From a checkpoint of a small CTC audio transcriber.
Model: 14.3M parameters, arch transformer, activation swiglu.
Training: 9900 steps, batches of 64.
Data: trained on babble in 24 made-up languages, each with its own sounds, syllables and stress or tones, from a formant synthesiser, 39062 training examples, 16.2 epochs.
Rows from block 2 of a small CTC audio transcriber, named by matrix and row number. Rows with one number belong to one neuron. Each number is 128 + 32 x the weight over its row's rms, rounded and kept within 0 to 255. All counts start at 0.
After each neuron's rows are labels from the 100 clips, of 14976, where the neuron reaches its largest size: "loudest" is the band of the loudest frequency at the time of the peak; "lies over" is the class under the peak. Only what is clearly more common there than usual is listed. The data: babble in 24 made-up languages, each with its own sounds, syllables and stress or tones, from a formant synthesiser. In brackets: how many of the 100, against the usual share in percent.
# gate: MLP gate (model.blocks.2.mlp.gate.weight, 1024x384), inputs 0-95
# fc1: MLP up (model.blocks.2.mlp.fc1.weight, 1024x384), inputs 0-95
# fc2: MLP down (model.blocks.2.mlp.fc2.weight, 384x1024, transposed), outputs 0-95

gate.147 [ 95 116 121  88  86 161 193 116  89 149 121  27 115 137  95 105 116 122 110 153  99 111 149 136 125 203 136 109 109 107 140 164 102 156 106 137 114 130 214 146 112  90 116 116 154  79 122  71 158 189  96  99 120 110 115 141 112 152 125  98 115  87 114 173 137 225 107 124 146 107 152 111 139 157 215 109 116 106 110  99  95 136  96  90 138 128 105 160 167 172 106 114  96  72 136 136]
fc1.147 [133 151 149  81 170 163 174 187 112 145 133 151 167 138  72 175 120 176 104 118  95 124 114  85  80 117 161  97 163  88 127 131 136 135 163 149 113  85 123 148 117 134 177 153 137 162 112 203 129 104 103 145 112 148 105  81  99 145 140 109 143 114 163 130 208 156 164 104 130 128 133 132 131 114 124 133 167 129 127 202  82 127  95 110 117  85 111 116 120 113 149 113 135  85 108 115]
fc2.147 [118 127  98  91 122 130 111 104 134 159 137  91  83 137  87  97  96 124  86 125 152 143 169 112 127 191 133 167 151 103 145 163 121 123 103 142 102 164  90 104 139  92  95 102 120 102  83 104 151 109  86 118 183 151  68 167 196 153  69  59 177 183 157 134 160  78 103 144 183 101 144 176 120 171 130 175  93 104 165 129 115 135 128 128 136 102 107  67 102 177 173 137 105  74 104 121]
loudest: 2000 to 4000 Hz (36 vs 4.1); 1000 to 2000 Hz (29 vs 3.9)
lies over: /k/ (26 vs 1.5)

gate.515 [154  82 137 102 100 159 117 154 162  71 144 148 107 126 131 134  64 160 113 149  99 131 169  54 158 133  87 165  78  85 167 115 158 100 108 115 119  66 142 129 132 152 123 109 148 131 122 163  88  82 154 190 162  98  66  82  86  75 139 104 128  98  98 124 173 143 150  93 159 104  84 119 120 161 107  91 132 117 112 119 116 159 124 133 134 131 108 106 191 101 122  89 108 144 101 218]
fc1.515 [192  79 136 160  89 128 175 179 180 112  94 182 103 101 117 114 112 123 129 109 110 126 147 149  97  94  90 116 165  95 106 131 142 124 136 163 137 107  96  72 101  99  86 148 104  99 124 170 105 161 160  84 155  56 124 134 132  92 108 141 175 111 164 138 129 187 121 153 135 132  71 161 119 112 145 125 151 132  98 127 159 109 160 151 101 107 118 137 157 155  90 195 107 136 128 141]
fc2.515 [147 113 146 111 134 127 150 146  97 169 137 167 159 109 143 104 113 112 121 170 208 183 121 127 121 132 109 111 134  92  81 112 178 193 182 118 141 179 129 139  93 120  73 108 129  83  74 118  90  92 118 121 122 151 137  41 137  57 118 151 163 193 129 100 140 150 142 118 108 130  83 159  94 166 148 121 139 111 122 129 128  99 100 104 184  92 134  98 197  95 105 153 165 124 119 129]
loudest: 1000 to 2000 Hz (38 vs 3.9)
lies over: /ǃ/ (52 vs 0.4)

gate.0 [212 143 109 183 110 107  89 126 132  74 161 134 170 131 165  90  74  89 142 113 129  97 140 170  90 142 161 141  82 125 110 172 211  74 120 132 133 174  97  86 181 120 135 140 156 126  85 128 106 120 122 120 143 180 142  88 198  84 126  97 121 144  98 119  56 145 113 138 106  99 156 122  93 113 108 104 153 110  95 104 224 146 176  98 106 102 156  58 137 115 207 124 118  71 141 125]
fc1.0 [118 108 145 108 141 148 179  61 104 114 112  59  62 115 185 139 101 171  82 125 183 189 116  78 107 108  85 143 141 140 181 116 121 120  75 108 128 116 106 148  54 138  97  96  73  91 125  95  88  91  98 141 101 110 149 100 173 123  70 127 163 150  93 128 175 140 133 104 163 121 160 160  89 104 110 154 112  90 165 143 115 136 108  78 151 110  99 126  79 119 153 117 172 103 106  85]
fc2.0 [165 116  47 128  67 163 177 177 173 157 133 110 213 151 138 148 122 137 134 103 158 113 112  87 148  86 155 117 117 103 140 152 160 133 163  80  86  91 153 163 168 106 127 107 123 117 138  71  98 109  86 113 107  95 171 127 179 126 149 141 155 127 139 181 102  93 186 153 138  75 102  95  60  99 168 149 137 101 150 153  89 105 136 118 146 125  66 144 108 108 106 168  86 103 167  38]
loudest: 250 to 500 Hz (89 vs 22)
lies over: /u/ (28 vs 1.8); /ʊ/ (27 vs 1.2)

gate.175 [117  80 134 133 155 117 106 106 126 103 109 147 114 149 106 104 106 159 171 140 153  97 147 193 113 106 101 178 152 158 167 145 139 161 158 171 111 155 202 132 112 136 121 155 122 111 100 116 149 147 164 166 156 164  89 121 105  81 127 102  83 159 135  92 162 137 133  84 157 163 109 168 113 194 122  59 124 132 106 128 180 133 154 148 191 148 116 141 127  68 124 147 168 146 127 196]
fc1.175 [ 68 177 128 146 112 166 199 137 100 144 108  67 133 136  96 194 140 145  79 114 139 127 124 131 130 176  86 136 116 160 134 102  83 121 170  76 108 145 136 128  97 146 142 143 139 155 176 140 180 159 107 140 116 112 116 151 102 135 130 176 102  83 161  75 136 126 157 116 136 139 159 141 187  97 143 111 132 144  69  52 107 120 107 116  83 198 159 125 178 144 110  97 151 180 150 121]
fc2.175 [106 148 133 110 184 137 197  96 113  80 140 145 148 103 129 144 143 110 187 159 158 108 113 156 100 142 142 112 100 150 143  99 131 125  32  58 162 167 157 112 139  81  98 115 167 105  93 146 158 121  93  95 134 121 154 138 142  93 142 135 120 178 167  65 150 138 141  89 114 102  96 113 138 110 120  94  82 113 120 122  97 214  68  87  96 120 180  86 151 155 194 141 116  90 162 156]
loudest: 1000 to 2000 Hz (53 vs 3.9); 500 to 1000 Hz (47 vs 20.4)
lies over: /a/ (47 vs 0.8); /aʊ/ (37 vs 3.3)

gate.730 [180 146 159 151 153 154 182 137 122 139 161 144  88  78 114 117  93  94 119  72 107 138 143 138 137 127 145 192  89  71 110 141 165 165 169  81 151 151 120 141 176 162 129 129 138 121 132  80 110 170 136 122 102  95 155 159 134 148  87 165 155 146 121 118 155 127 100 149 200 136 102  94  90  82 156 117 133 126  84 107 112 133 113 168 118 136 121 198 137 114 101 198 140 105 110 170]
fc1.730 [110 130 192 136 145  72 149 136 186  53  95  64 128  98 173 106 163 182 107 128 128 174 142 163 150 103 140 129 137 131 122 199 117 141 166  99 160 121  59 151 155 136 170 145 137 155 122  88  91 146 121 105 140 179 139  79 188 119 167 174 159 122  90 105 131 131 134 147 160 157 124  79 144 132 104 164 130 100  87 111 128 113 144 159  93 157 131 129  84 128 127 172 108  91 184 100]
fc2.730 [ 75 116 162 109 146 197 161 104 102 161 133 231 163 114 113 161 113 177 142 143 156 153 153 200 101 122  47  82 112 130 128 162  98 151 179 163 152  93 185 147  22  90 137 162 128 114 171  73 128 143 126 179  97 188 120 126  97 171 135 115 101 109 116 127 100  93  90 208 112  94 163 156 171 105 205 180  72 119 134 189  52  98  82 143 180 137  87 121 178  92 116 114  92 153  90 162]
loudest: 2000 to 4000 Hz (53 vs 4.1)
lies over: /dʒ/ (43 vs 1); /tʃ/ (28 vs 2)

gate.285 [162 164  95 149 133 129 119 162 177 158 171 136 129 144  83  76  86 146  65 145  87  88 128  97  86 156 124 102 126  79 105 142 116 140 122 176 111 155  68 187  59 170 135 138 112 157 138  75 100 128 122 125 118 100 149  98 196 110 178  92 110  86 144  93 171 135  97 126  74 147 108 162 167 127 130 134 164  74  99 122 146 144 195 113 133 128 134  76 146 161 170 191  91  64 133 107]
fc1.285 [ 92 154 159 125 180  99 146 158 101 139 136 175 161  97 152  92 180  94 146 181 114 156 140 159 128  68 152 181  86 195 141 136 148 111 125 128 113 125 148 160 142 118  97 108 138 127 138 142 114 137 103  58 131 102 116 126 100 139  23 123 130 177  78 120 107 112 189  87 152 109 149 120 149 110  91 162 140 142 158 115 176 156 118 129 152 111  86 123 115  79  81 152 128 126 141 201]
fc2.285 [166 109 162 130 147 142 134 117  96 122 194 174 109 134 105 102 169  90 136 188 116 115 143  81 118 173 170 106 130  89 119 144  87 117 122 112  78 128 118 162  90 164 145 152 167  47 122 123  89 151 138 134 109  94 158 113 143 140  98 122  82 148 133 110 125 100 146 117  80 121 112 137 127 140 113 171 105 133 116 105 143 158 148 101 127  55 160 115 163 155  94 155 135 134  92 172]
loudest: 250 to 500 Hz (48 vs 22)
lies over: /x/ (41 vs 0.9)

gate.614 [112 146 168 175 104  92  79 128  97  89  95 117  97 122 208 121 160 165 164 105 127 136 120 152 110 153 131 102 161  92 135 149 107 113 191 108 133  89  91  90 105 114 110  96 133  89 117  96  80  86 165 151 120 124 173 136  78 183  85 105 181  75 118 201  98 190 168 161 179  84 114 150 156 146 181 106 123 124 124 158  83 124 147  87  76 125 141 166 141 166  94 142 105 117 105 199]
fc1.614 [ 80 151 143 141 185 178 120 139  99 157 166  90 124 105 106 195 109  61  61 101  98 142  87 140 152 128 167 101 150 150 105 132  94 138 101  95  66 104 131 105 121 140 147 153 196 158 132  98 207 103 122 161 125 107 130 139 164 126 173 116 137 124 125 104 106 111 125 134  91 147 105 139 142 128 157 131 185  79 152 111 174 150 156 153 145 120 138 120 164 140 128 113 123 148 113 154]
fc2.614 [126  97  57  48  41  89 123 177 107 163 113 139 120 128  99 100 122 126  94 168 120 109 116 156 120  78 176  94 153 140 123 120 151 106 117 155 150 153  96 147 116 124 131 128  81 148  91  81 104  84 146 148 104  89  89 114 133 165 137 120 107 128 176 115 156 165 112 132 188 109 112  60  68 127 146 163 128 121 107 171 137 153 127 160 135 127 117 122 100  61  48 158 142 132 138 102]
loudest: 250 to 500 Hz (52 vs 22)
lies over: /z/ (44 vs 0.7)

gate.289 [105 151 144 119 114 203 124 112 113 103  83 128 112 159 105 175 168 115 130 142 116 141  62 104 120 121 142 122 126 113 181  86 169 191 114 141  92 142 186 132 192  61 118  79 113 112 122 154 154 143 187 179 163 167 169  90  89 132 129 146  98 143 136 161 151 106 131 113 139  88 105  96 140 117 104 148 134 111  56  45 141 109 109  72 173 108 142 104 131 153 111 104 143 177 125 151]
fc1.289 [ 99 116 148  84 206 190  75 167 173 127  97 115  96 122 124 149  86 182 153 166 131 155 151  91  53 139 167 131  94  74 150  83 153 183 135 170  64 136 212 161 166 203 146 127 124 114 160 157 161 112 160 152 136 152 114 105  87 129 125  86 139 132 137 129  98 124 111 100 159 159 132 128  83 132 200 139  87 160 138 114 108 115 142 100 120  88 156 142  74 162  91 134 122 119 125  90]
fc2.289 [147 165 153 117  89 162  69 131 191 111 115 127 118 146 138 137 168 119 125 108 162 142 113 127 170 157 137 201 139 220 179 130 107 143 170  98  62 190  76  72  96 150 135 138 135 107 144 158  86 162 125 163  87  79 162 149 107 129 202  78  98 143 130 125 114 117 140 154  67  90 119 149 117 135 143 158 119 124 170 136 103  84 144 156  85 142  97 186 169 181 116 188 110  24 173  91]
loudest: 1000 to 2000 Hz (40 vs 3.9)
lies over: /ǃ/ (44 vs 0.4)

gate.669 [ 98 112 109 178  67 143 138 115 152 119 129 157 114 195 116  90 133 108 133  89 169 115 136  79 117 152  96 121 128  85 103 113 160 150 139 139 118  96 117  91 137 132 102  88 146 119 163 130 108 163 147 101  70 116 101 141 139 129  91 174 108 116 101  82 122 154  71 132 110 120 157 179 112 140 109 104 119 118 122 126 154 105  91  90 155  91 163  79 129 117 163 128 184 145 173 124]
fc1.669 [151  60 118 159  75 157  96 119 176 123 177 129  89 172  91  63 134 114 170 146 119  99 108 183  88 141  80 181 135 101 105 123 138 168  69 131 128 125  88 126 148 133 114 140 134 143 163 147 155  91  86  91  66  87  82  94 154 112 131 124  83 198 144  69 131 105  66 170 138 126 117 102  91  85 117 142 130 108  90  73 142 100 142 107 205 104 130 120  65 102 172 152 153  94 146 123]
fc2.669 [101 116 106 171 130 140 181 122 136 102 141  57 104 134 135  79 149 167 149 202 162 170 194 140 128  57 113 107 102  76 109 164 122  97 110 122 116 125 176 145 162 110 129 143 102 117 154 176 175  66 146 130 142 176 120 194  96 182 141 134 103 157 160  78 128 127 131 146 138  99 111 104 147 118  74 111 165 110  82 163 128 144 111 186 133  80 168  88 152 132 124  44  25 146 108  88]
loudest: 250 to 500 Hz (45 vs 22)
lies over: /ɨ/ (37 vs 0.6)

gate.480 [108 176 160 143 146 123 116 147 152  83 103 103 120 103 131 136  97 156 140 154  91 193 137 111  95  87 131  79 105  76 110  67 117 127 129 101  76 133 109 154 170 136 150 105  89 166 188  79 116 129 136 139 108  85 120  94 118 143 106 135 126 108  98 110 140 116 151  97  94 143 140 167  95 156 171 125  66 135 111  98  96 124 129 146 168 130 141 126 153  78  37 116 166  94 195 203]
fc1.480 [139 141 100  79 101 137 148  96 133 139 117 124  88 173 144  94  99 132 146 117 142 156 157 214 140 172 112 189 115 187 188 158 112 129 104 120 178 105 113 158 113 107 173 142 118 168 118 144 125 136 134 133 144 148 118 108 124 113 167 172 199 168 161  78 141 151 176 186 169 122 110  95 169 135 108 144 159 111 131 155 198  74 118 127  98 124 137 130 122 160 193 179 104  98  91 107]
fc2.480 [159 121  70 159 178 109 124 132 150 186 116 110 145 178 140 109 149  91  93 123 119 154 135 126  96 113 149 155 122 101 140 113 136  78 117 103 112 157  32 162 171 154 132 103  76 148  86 117 103 108 133 101 114 155 137 125 118  95 114 129 171 148 153 140  98 219 151 124 142 116  96 122 178  82 145  91 139 140 155 108 148 117 124 127 139  97 183 176 134  98 144 157 114 127 116 134]
loudest: 2000 to 4000 Hz (32 vs 4.1)
lies over: /tʃ/ (47 vs 2)